From a checkpoint of a small image VQ-VAE.
Model: 6.48M parameters, 48-pixel images, encoder arch convnext, encoder patch size [2, 2], encoder depths [4, 7, 4], decoder norm groupnorm.
Data: 45211 training examples, 9.9 epochs.
Rows from block 3 of the decoder, named by matrix and row number. Rows with one number belong to one channel. Each number is 128 + 24 x the weight over its row's rms, rounded and kept within 0 to 255. All counts start at 0. Numbers have three digits each. After the name is the row's rms in percent of the matrix's.
# convs0: first 3x3 conv (decoder.decb.0.0.convs.0.weight, 128x128x3x3), inputs 28-34, a 3x3 kernel for each
# convs1: second 3x3 conv (decoder.decb.0.0.convs.1.weight, 128x128x3x3, transposed), outputs 28-34, a 3x3 kernel for each
convs0.31 149:113121118117130115113125107127115107112118101117116093125128123120124126122120123124119127135127136135130130142141139138145135141146135097112114103104103097114100141127145143135147147131139
convs0.32 095:129148137140151147134149126107119093118132122129139149113113134110132131119152130121117129089109119092109097099106116086118112097110122188165151178150140173138142130110108107112108122117116
convs0.33 087:127115109108105088114094107087100080097143126127161158105106114114122125102114114126131146108108131096113108110093127105115121114122122164150124158159138131124119133130128131144135128161138
convs0.34 070:125109126088067107116086115105107097087104085129164162136107110131106121115093118179157120138123096139117128146116131116101130133115136100102110102108113087084066185139093154124117179151111
convs0.35 106:129121126115103112116097127129135110132133103120121125133113101130095093125103121178151139133130105147126129121125126132118133143122140070076087082089084087097083155143117136130118149144136
convs0.36 094:151147156119120133162168191118111086112120098140167159115112114155140156115116154115121128133132120098109123128102081113110081136121134167164145169156137160131134114127121129116085124107079
convs0.37 086:123127122109136106133122112088106094104135099138154153119120136113140116113141119110118128091111109090123101118098118101108130100113136173159149160150139158138129137135129122133117118132130
convs0.38 097:133107102106099086105094092077099078091127100117158157102091103112094123096093105121133124109125134100139135108110135121110126106114130131136122131148121125130119124128129128150140149175143
convs0.39 136:132154143139160149147159151125121107124128097124120119121122136115136144107143130099097105103115119094106100116109110116110127097118120170154148170150148164138146108101106106111121106113103
convs0.40 097:117123138125133119131136110115115114120139108141123108121137138133134132137124126111131119135120121146140132146147140142138134155146134112104102107093099103095102132130149131127138137152148
convs0.41 117:120125121120126125131131109126111108125128102128122107124127134133132144137116129120123135135130137135125133150145148150153146148149147115101104089094098100099098131132145132130144147130146
convs0.42 134:115125129128126119123128110117122111115121100124132102130126131126125132134119133127120134122125132135122132146143144152145138141147135113108105108104096101099101140123145144132142155135145
convs0.43 167:145125137147128137143133139162165169153161155169169167135139153135131135150142148135131132132131134143139141106124127115114123124122128147132138146140155149149153128131127131129121134128117
convs0.44 137:122118123122124119120127113123122106120115097122116102125130132129130124123119125120122131127119127135112132143141141151148143143153137122111106108099101108102104140130143143130149145132139
convs0.45 071:126110116128126121130150109126119134131133121136123116123146147132159148138131131119129134147139134131128131145153151148156135155159141132112124104102106107109122141129163127123138137131160
convs0.46 125:109117121128127117110129113126122118119121106130122104130134132128125138123127124122125137132127129141124132141141136145140147143145143127105100101107109110099103143125144144130144142137148
convs0.47 177:146134142146134142150133143156165167157159164163165168132129139136133134147141150127126124130133131139141134113111121114115121115122123144136143152143161150138155125127127132126126127126123
convs0.48 078:119105100133097112110107108133136159149142153135126129142131148143128137142140136143141131136143129136117147155147129148141133134145127088091078101088098112104097144157147128137136120132123
convs0.49 048:109117123106142117095109122105124099107134096077131096112120103141121140132136135112116143132133141128143158132105130130137154124130120137143129142180157148135109138121159136154153137110131
convs0.50 112:127143103119151122123134125115128132100120130095103109126130112136147144140150132135129121145158137129136123127140112127131122128141115108108106119102106123106106141141124139144136121123129
convs0.51 046:108087095121141111111104089155121139150136149123120137120131105159126118125111121150114112135124142158154139117141099155145120113127090110126097111157139111132128150167146148152146131141112
convs0.52 108:130154118131136124121140117130134128112128133098097111118116109136149142147151135118132122142155140140140123114124108123138120128130110118109097122096099114103097136147117152163146117121118
convs0.53 059:152126116162132128135125105139133136121109119145125113122136110160127119133119105140122109151165121145148134132119092125121113159122104116125121135144137128132131114115115127126140124134098
convs0.54 081:149136131143141138148127136147156162155148148148135124133109097131129120127115102136103084153120128126134126120107109122107092119111111133131127128143124125138130109088096113114106127117120
convs0.55 041:116134108115146118114115079117091137127105115093091113103122110099147111130135073118137093140151116150134113125146116126115090129125093138126133131160152168175136113131194152141127117124143
convs0.56 073:135152151147167128146161131140111121120096094083086072094102093123132104128143131114128122130156150135176157099113108111134114103131114159165165161148155182150148109122120137145168126146161
convs0.57 089:119136116126131115119124117129134130146122142148119112130160137158178164148159152114152146152175153130163155149160143166162156156161149117116101104090099099088093135154149148156150123141157
convs0.58 077:139157132151173143120159139126122133114118119094094101111121089116138116128145118110110109130151154114164142087128100101134105088120110170144142176144156183165143110133139121139158123142163
convs0.59 085:118137111132123136123125122133115119137134115139129105127148124146160143153150148119151132147148155143159148152167151162169157149172156127133116106102107129101090134155162147154165125143166
convs0.60 106:112124113136133119115120120155134147160142141171144137143150143156163160152160155121135141138148149149141158151158155155165145152164161125106093103092077103087078133148158137146152130137151
convs0.61 096:138156133137135138146141124164147152162130141157128132130130118116112099126124119119119103151132123158158153107123122133127127127130130169160161157154151169156166104100102121127119136149143
convs0.62 102:119123102121133113119124125140143142158158155165148137141158151154171159151156165132144140139141152142155160153158149173163159160172159114103106102088073094093080128143147135128135139146158
convs0.63 094:129136121140135123126149127130137129142143125153143110140152132155155156153159149133151146159171160128163158158168153175168148151172151132120110112107082117106095140149142147145165123137161
convs0.64 140:118145115119155134125163129127148162084106111091089105090096102125141144115139123107126109123141125088119111097112107103128112100141118125107109131106108138113115120128102125135112099110095
convs0.65 069:123119140118127130128102117109106104105119095125121127135106110115103102100089113123117121109108099110122125132102120130098114147101109160163158171162157164141148104100119109109127107133128
convs0.66 123:119148127111149139111155138124150161086114111108107115102111123131163147111135123113122116125141124101123115101124117102130119104144137121115118131116112130115115121130113127122108093096083
convs0.67 070:122107142126120131122119116128102081120115103104107093109117117096081104079088102142115122111090093094094109143110121129091119114099119148163156154156157140149152127114121090083120102110139
convs0.68 083:138124135128104128129115132117105093118106094108122109135115110097083097086082104141126126106084108080078111136111141132094125122110124150173155150152143141139117122097123099080138087100146
convs0.69 078:119121137125117119123121122129092105102094085113120090142124101101085084064094105163134129110084108091077097151108161135098128123111124163169142165159137147137138128091116113083141097100123
convs0.70 086:142116147126108131131117124103096101108106085119120095133118102103083088094101102116121124108092103070081104134114135126095136120103135163185158138164140143150129117096121096080143097108151
convs0.71 065:128121123124121120127117131117096088114103108106114095121118104091075086094077093152117110111095095102107107145101119128112124119115120156165140159147151170141161108107111119098124120120135
convs0.72 117:127170132140167148117164147114153147093123131092112103105133138123159143121136112124146118128142121118145110122142123107147130114154117132119121135112119128116133125129107128124100108114100
convs0.73 121:129146124131166140115160133124148150095120118084103104097116128127138128114127119117128124110145123110134119113125123112136109108137118119103105127097120124117121112129106134135111102118092
convs0.74 065:113106114106097093125109102125095088124100075118109092131117089096083077106052089147124117104083098091088103140135149114096125115080117124137112114145130119130123161115132131098144133100148
convs0.75 063:093097103122079107108093103121125084120111090117113087138109099088084098093078090153117116106082106114085096156110137115107124121095113124124131130129117127126117146111143108086130137123132
convs0.76 115:129173139128170136117160140112158151100128129085113118106129135126149134120133117118138127124149127105135110111144114122146124113153123130120113138111120141115127117127105124130107108112098
convs0.77 119:132154138129167137115167142120150138096119123089103111091110129112147128113128119108122107116133109102130111098122103101133107101130102119106113132112122150117117114122107122134110098114108
convs1.31 166:136144138133141133131149144143154143142147135135139124139137136141140143141131139151155159160151166162162166135133133131136132142135127101111105094117112102109108153154158160164166165168172
convs1.32 091:146128130144113106118105074130147159124157186127154184132128115123143129110141130154127114131124126133120125138137133134141158135131133117105085117097072112089067165151144137141124127122121
convs1.33 080:112130114130100089122107084149147153145132158128130151122125106132135128119130130131120118123119107114120109119143148128124140115097121093087080091099088100106107156143122145113111137112111
convs1.34 087:092120117088114101079094106186163145169172136151126115116117109111130116107125117125126114129136117120137103113130125112132123105107112076106124087097129106120138149131113128131116113113091
convs1.35 092:088113122087106132098119139187178148196187162148137107125117114136139139139144130120135115128146120126133130134135131121138129112118103082109124087094117099130153135118126121125126118114126
convs1.36 092:107109099112121095129139129180180161167166143159141122110124125144191154109114092105134113149193146111147105129150119137174123132152119091088097087055115119120147117138127125164143129144135
convs1.37 084:131135138128123100136125093115148158130151182125156181121102112116141136107125133149119130141112122130119116142142143136136157130121134108121095104094084106087077148155141148145124144121120
convs1.38 093:100112110105107108099108106162151142157162146146134138114116123133126135115122137118129116131122126114114118140135135121123131100107117089087085101092103097120123140136137126122124128116100
convs1.39 108:129131149108109119102092092150162157144160189135152188123114095119137147122144146130122134124132135133134138141135149126137145124122144127111113115099073104079054139122136126116129137136131
convs1.40 104:144154147136138152144151140129138132129124137129120117120134137132137136136125151141155158151145169153159175117119136120125138126127130116128124112128117118113132141149159161163166155159168
convs1.41 126:137140132136128129135154144125143143129139128128121116127134140130130143137136135149157159151153164152159174121123123128125122132129129123122129117131107117125128142159160144162173154177178
convs1.42 142:136129129127137133132150139132150141137135129130130118137136141132135144130132134151157154156156163164165159131129130132127130123131133112119113112116123111120116143152160158165174162169174
convs1.43 218:130131132121114119118109110111112122104113127110119136104103106110103118120123125091099097091096100095101102120124122122121122126120124178169168167156150162152141091098094092096096095095098
convs1.44 143:137139137130138142123141142130145143135142142133137122137150141137137132146139144157159157154162157165165173120129129135127131131134132109115117103103120112110120149156154153161172166166169
convs1.45 078:121140133131136121146147159108104119115111108112116113127139154131119138129126124149146148147144168149143164136118133119124123137122125137146125122145130128132127144132138139153168148177177
convs1.46 131:132142131134136133138152152139142144135132128126123119142142139138135134140136136156147158153156163170164161131126128137124116126126132117121124115128121113125118160157168151161168160168169
convs1.47 226:130121129118116119118109107111116121112119122116124133106107109109108116128124124090097092095093098100103105120121120123126126125123122183172163166156156158152145093093099090095097097094099
convs1.48 070:127147142129137144119125131102099076110112094115122114109117132094078090084066104109110147107102109098110128101089116097114103078109123165185164149170143137148154094106129111112129129120125
convs1.49 046:128126139084123113096106129136139117137155122143165149072077107120068115124098123112122099125120105146137135097091089109098105123116110118138141109153117093118134123140138141136139142128144
convs1.50 090:136156159125149139110130093103088062140130104138145115093106093131120105110119122111137119127148116121139122084122100118137127113126117170175171147149144152144134101148143129184149115136128
convs1.51 046:132128150109119143153110133084109110123089093082133075111103139138096151102110124149118145125121137159123153099116123082111122112098126147123135138159135160132123124112149125116132126137158
convs1.52 088:133172148117141125093105104100099060140135098149150108094111082115132093120123112104122094122156127124146113088111096132144125114132115166168196139132133145128136099144152149194161115146131
convs1.53 057:161127141152138129151121136086093092077084090112109122137127129141128137137115150122101133126141131143151148124135100141115116133140144205144131167134138144112097103133141109131151136152151
convs1.54 068:162149134132103121131122110110113108102133121135121150145134121142134144148158152168140137161138143174165177157131150159149131149139122151141143161132129126115108138149144136128131163144148
convs1.55 042:134138132147147135138145149103130127101081104114135113123115115133082136113110116138126169180133148140133149100099119117120117099116115162115109123158130170109143120138122136153148137151120
convs1.56 057:148151133146128115155155137112116135087121125089104127121128136150140160125147142077096133109126149093134156150144151135152153154127152171146116180173107171163112097120129098131157110127155
convs1.57 089:138167170131137150133131136102096101098106118111113127092093093109107121120106131115097096103106099130108123097108117095120117099119131199190182175172156156158153109111117119121124111122115
convs1.58 063:145161118139135106142151127086095113113133118110129132105127128140131160148143162111118143116135149112128169121138130151167143127146125175153125158157107156150124084110128105125157115127142
convs1.59 085:143156153132146146121121136091085108097108111111107125108102105118099120133104130100102110118109119103106135103104114101118128105123131181186178165187146164160148101117114115134126113096118
convs1.60 105:137151150139149143130127150092086086085090111099094105100099113111103124119114129104111104114106121118105120091106119092100121101109118174176172176178163165152149100100117101125116120114123
convs1.61 084:166151145162154147158148134097097095078100105099118125140137137145117124139134124117120123117131138132132146138141150140143130145133136195160152182167151165128128102117116115119127121147129
convs1.62 101:142160150133142137129155149081084102088097099093101097116112116116096118122119131110104113102109122113110138105110107091094124088105119177176167168177173156157164106104111109114113106116121
convs1.63 092:122148146132147135135136127109109088104102110107101110100105102097095124115105135105109101114116113101108127107098095105100126106113117174180168178167158158162154093119114111125132116113123
convs1.64 140:132146128142166144131156138129119065131122078160140103123142117140148111116124099136165119156186133126142096116128084141149102140145108134136164118119160134143167129170136162184158135156130
convs1.65 065:119110107112126099121125119156137152147146142145132130128128128146151152124122110123147156145137125146150139135121124121150115150119117088094092077090098097084102140161136133142136160136130
convs1.66 109:126146133144163154130155138120105067131106068151139095111139125119137100119121091129159130140163123114138098104125087128133099134140104143143163127134178135148166122154132156184146136151128
convs1.67 074:105114114101114110122117101153165152170143141139138129138136132125141143114125122136155135131143129154156141135142140132135125145127128061093085082096084092100104140121133125130128141138140
convs1.68 092:109120117093100103111115106188159164155147150143125119141130114157153137129119119150111131121133129153144141142146153139122131130119122064082084080099090085100117152127138136116136138132132
convs1.69 083:095102123089095109115118118170155160155145154128121126136140113131145141124119119134137126134142135132147139135153133140117143117117108076081091078084093089091113149128137138139120131144136
convs1.70 098:103123117102102111111111107155163164158145156132124134133117120135148138132133131147133130152140146143138146148146140134136133132123123073091091075090087092101103145138129134122131138131129
convs1.71 064:108110097118110094119114109136138136151133135124105123123129120143147145115142127121147147126141154134156125110122129132135127120129100088088098089076092095112123147149132127142133134150123
convs1.72 117:135146123148169142141154142114106067131116079139135093118140127116131103118112090125156106137171116120137091120128094128140097125135098156141167142133172153148188121149120136176141127144113
convs1.73 124:126146133139163136119143138125120075145134085149142093120152121131140113119118097118164102147182124125145095112125092141154097136145098149125172129109165130141179121155122154194149131156118
convs1.74 054:117118138121140118145126135132166146126125171123101122147121128153140144126132154158133134131133129165133131153144153139126117125143120079064078095116102098089091165122148136126131146117135
convs1.75 052:126133149122132130135129120140156173124144136122112108145133117138115119104136117128109162150121147154149132158136149111135138131124131083099084086112084084102105137111127121127122152133139
convs1.76 112:131150133153161138131150131115109064134128085144138094118138128115136100116116095117153108142176108123138095118124092117141090129138101162156188132130170153152174119145121151173143137161122
convs1.77 116:122147130128161134135147128128122071145127082153135096123151119138152120127119105128171112157186117138157098117134087133147102133140095147136177123110162143143188124160120147187149141163117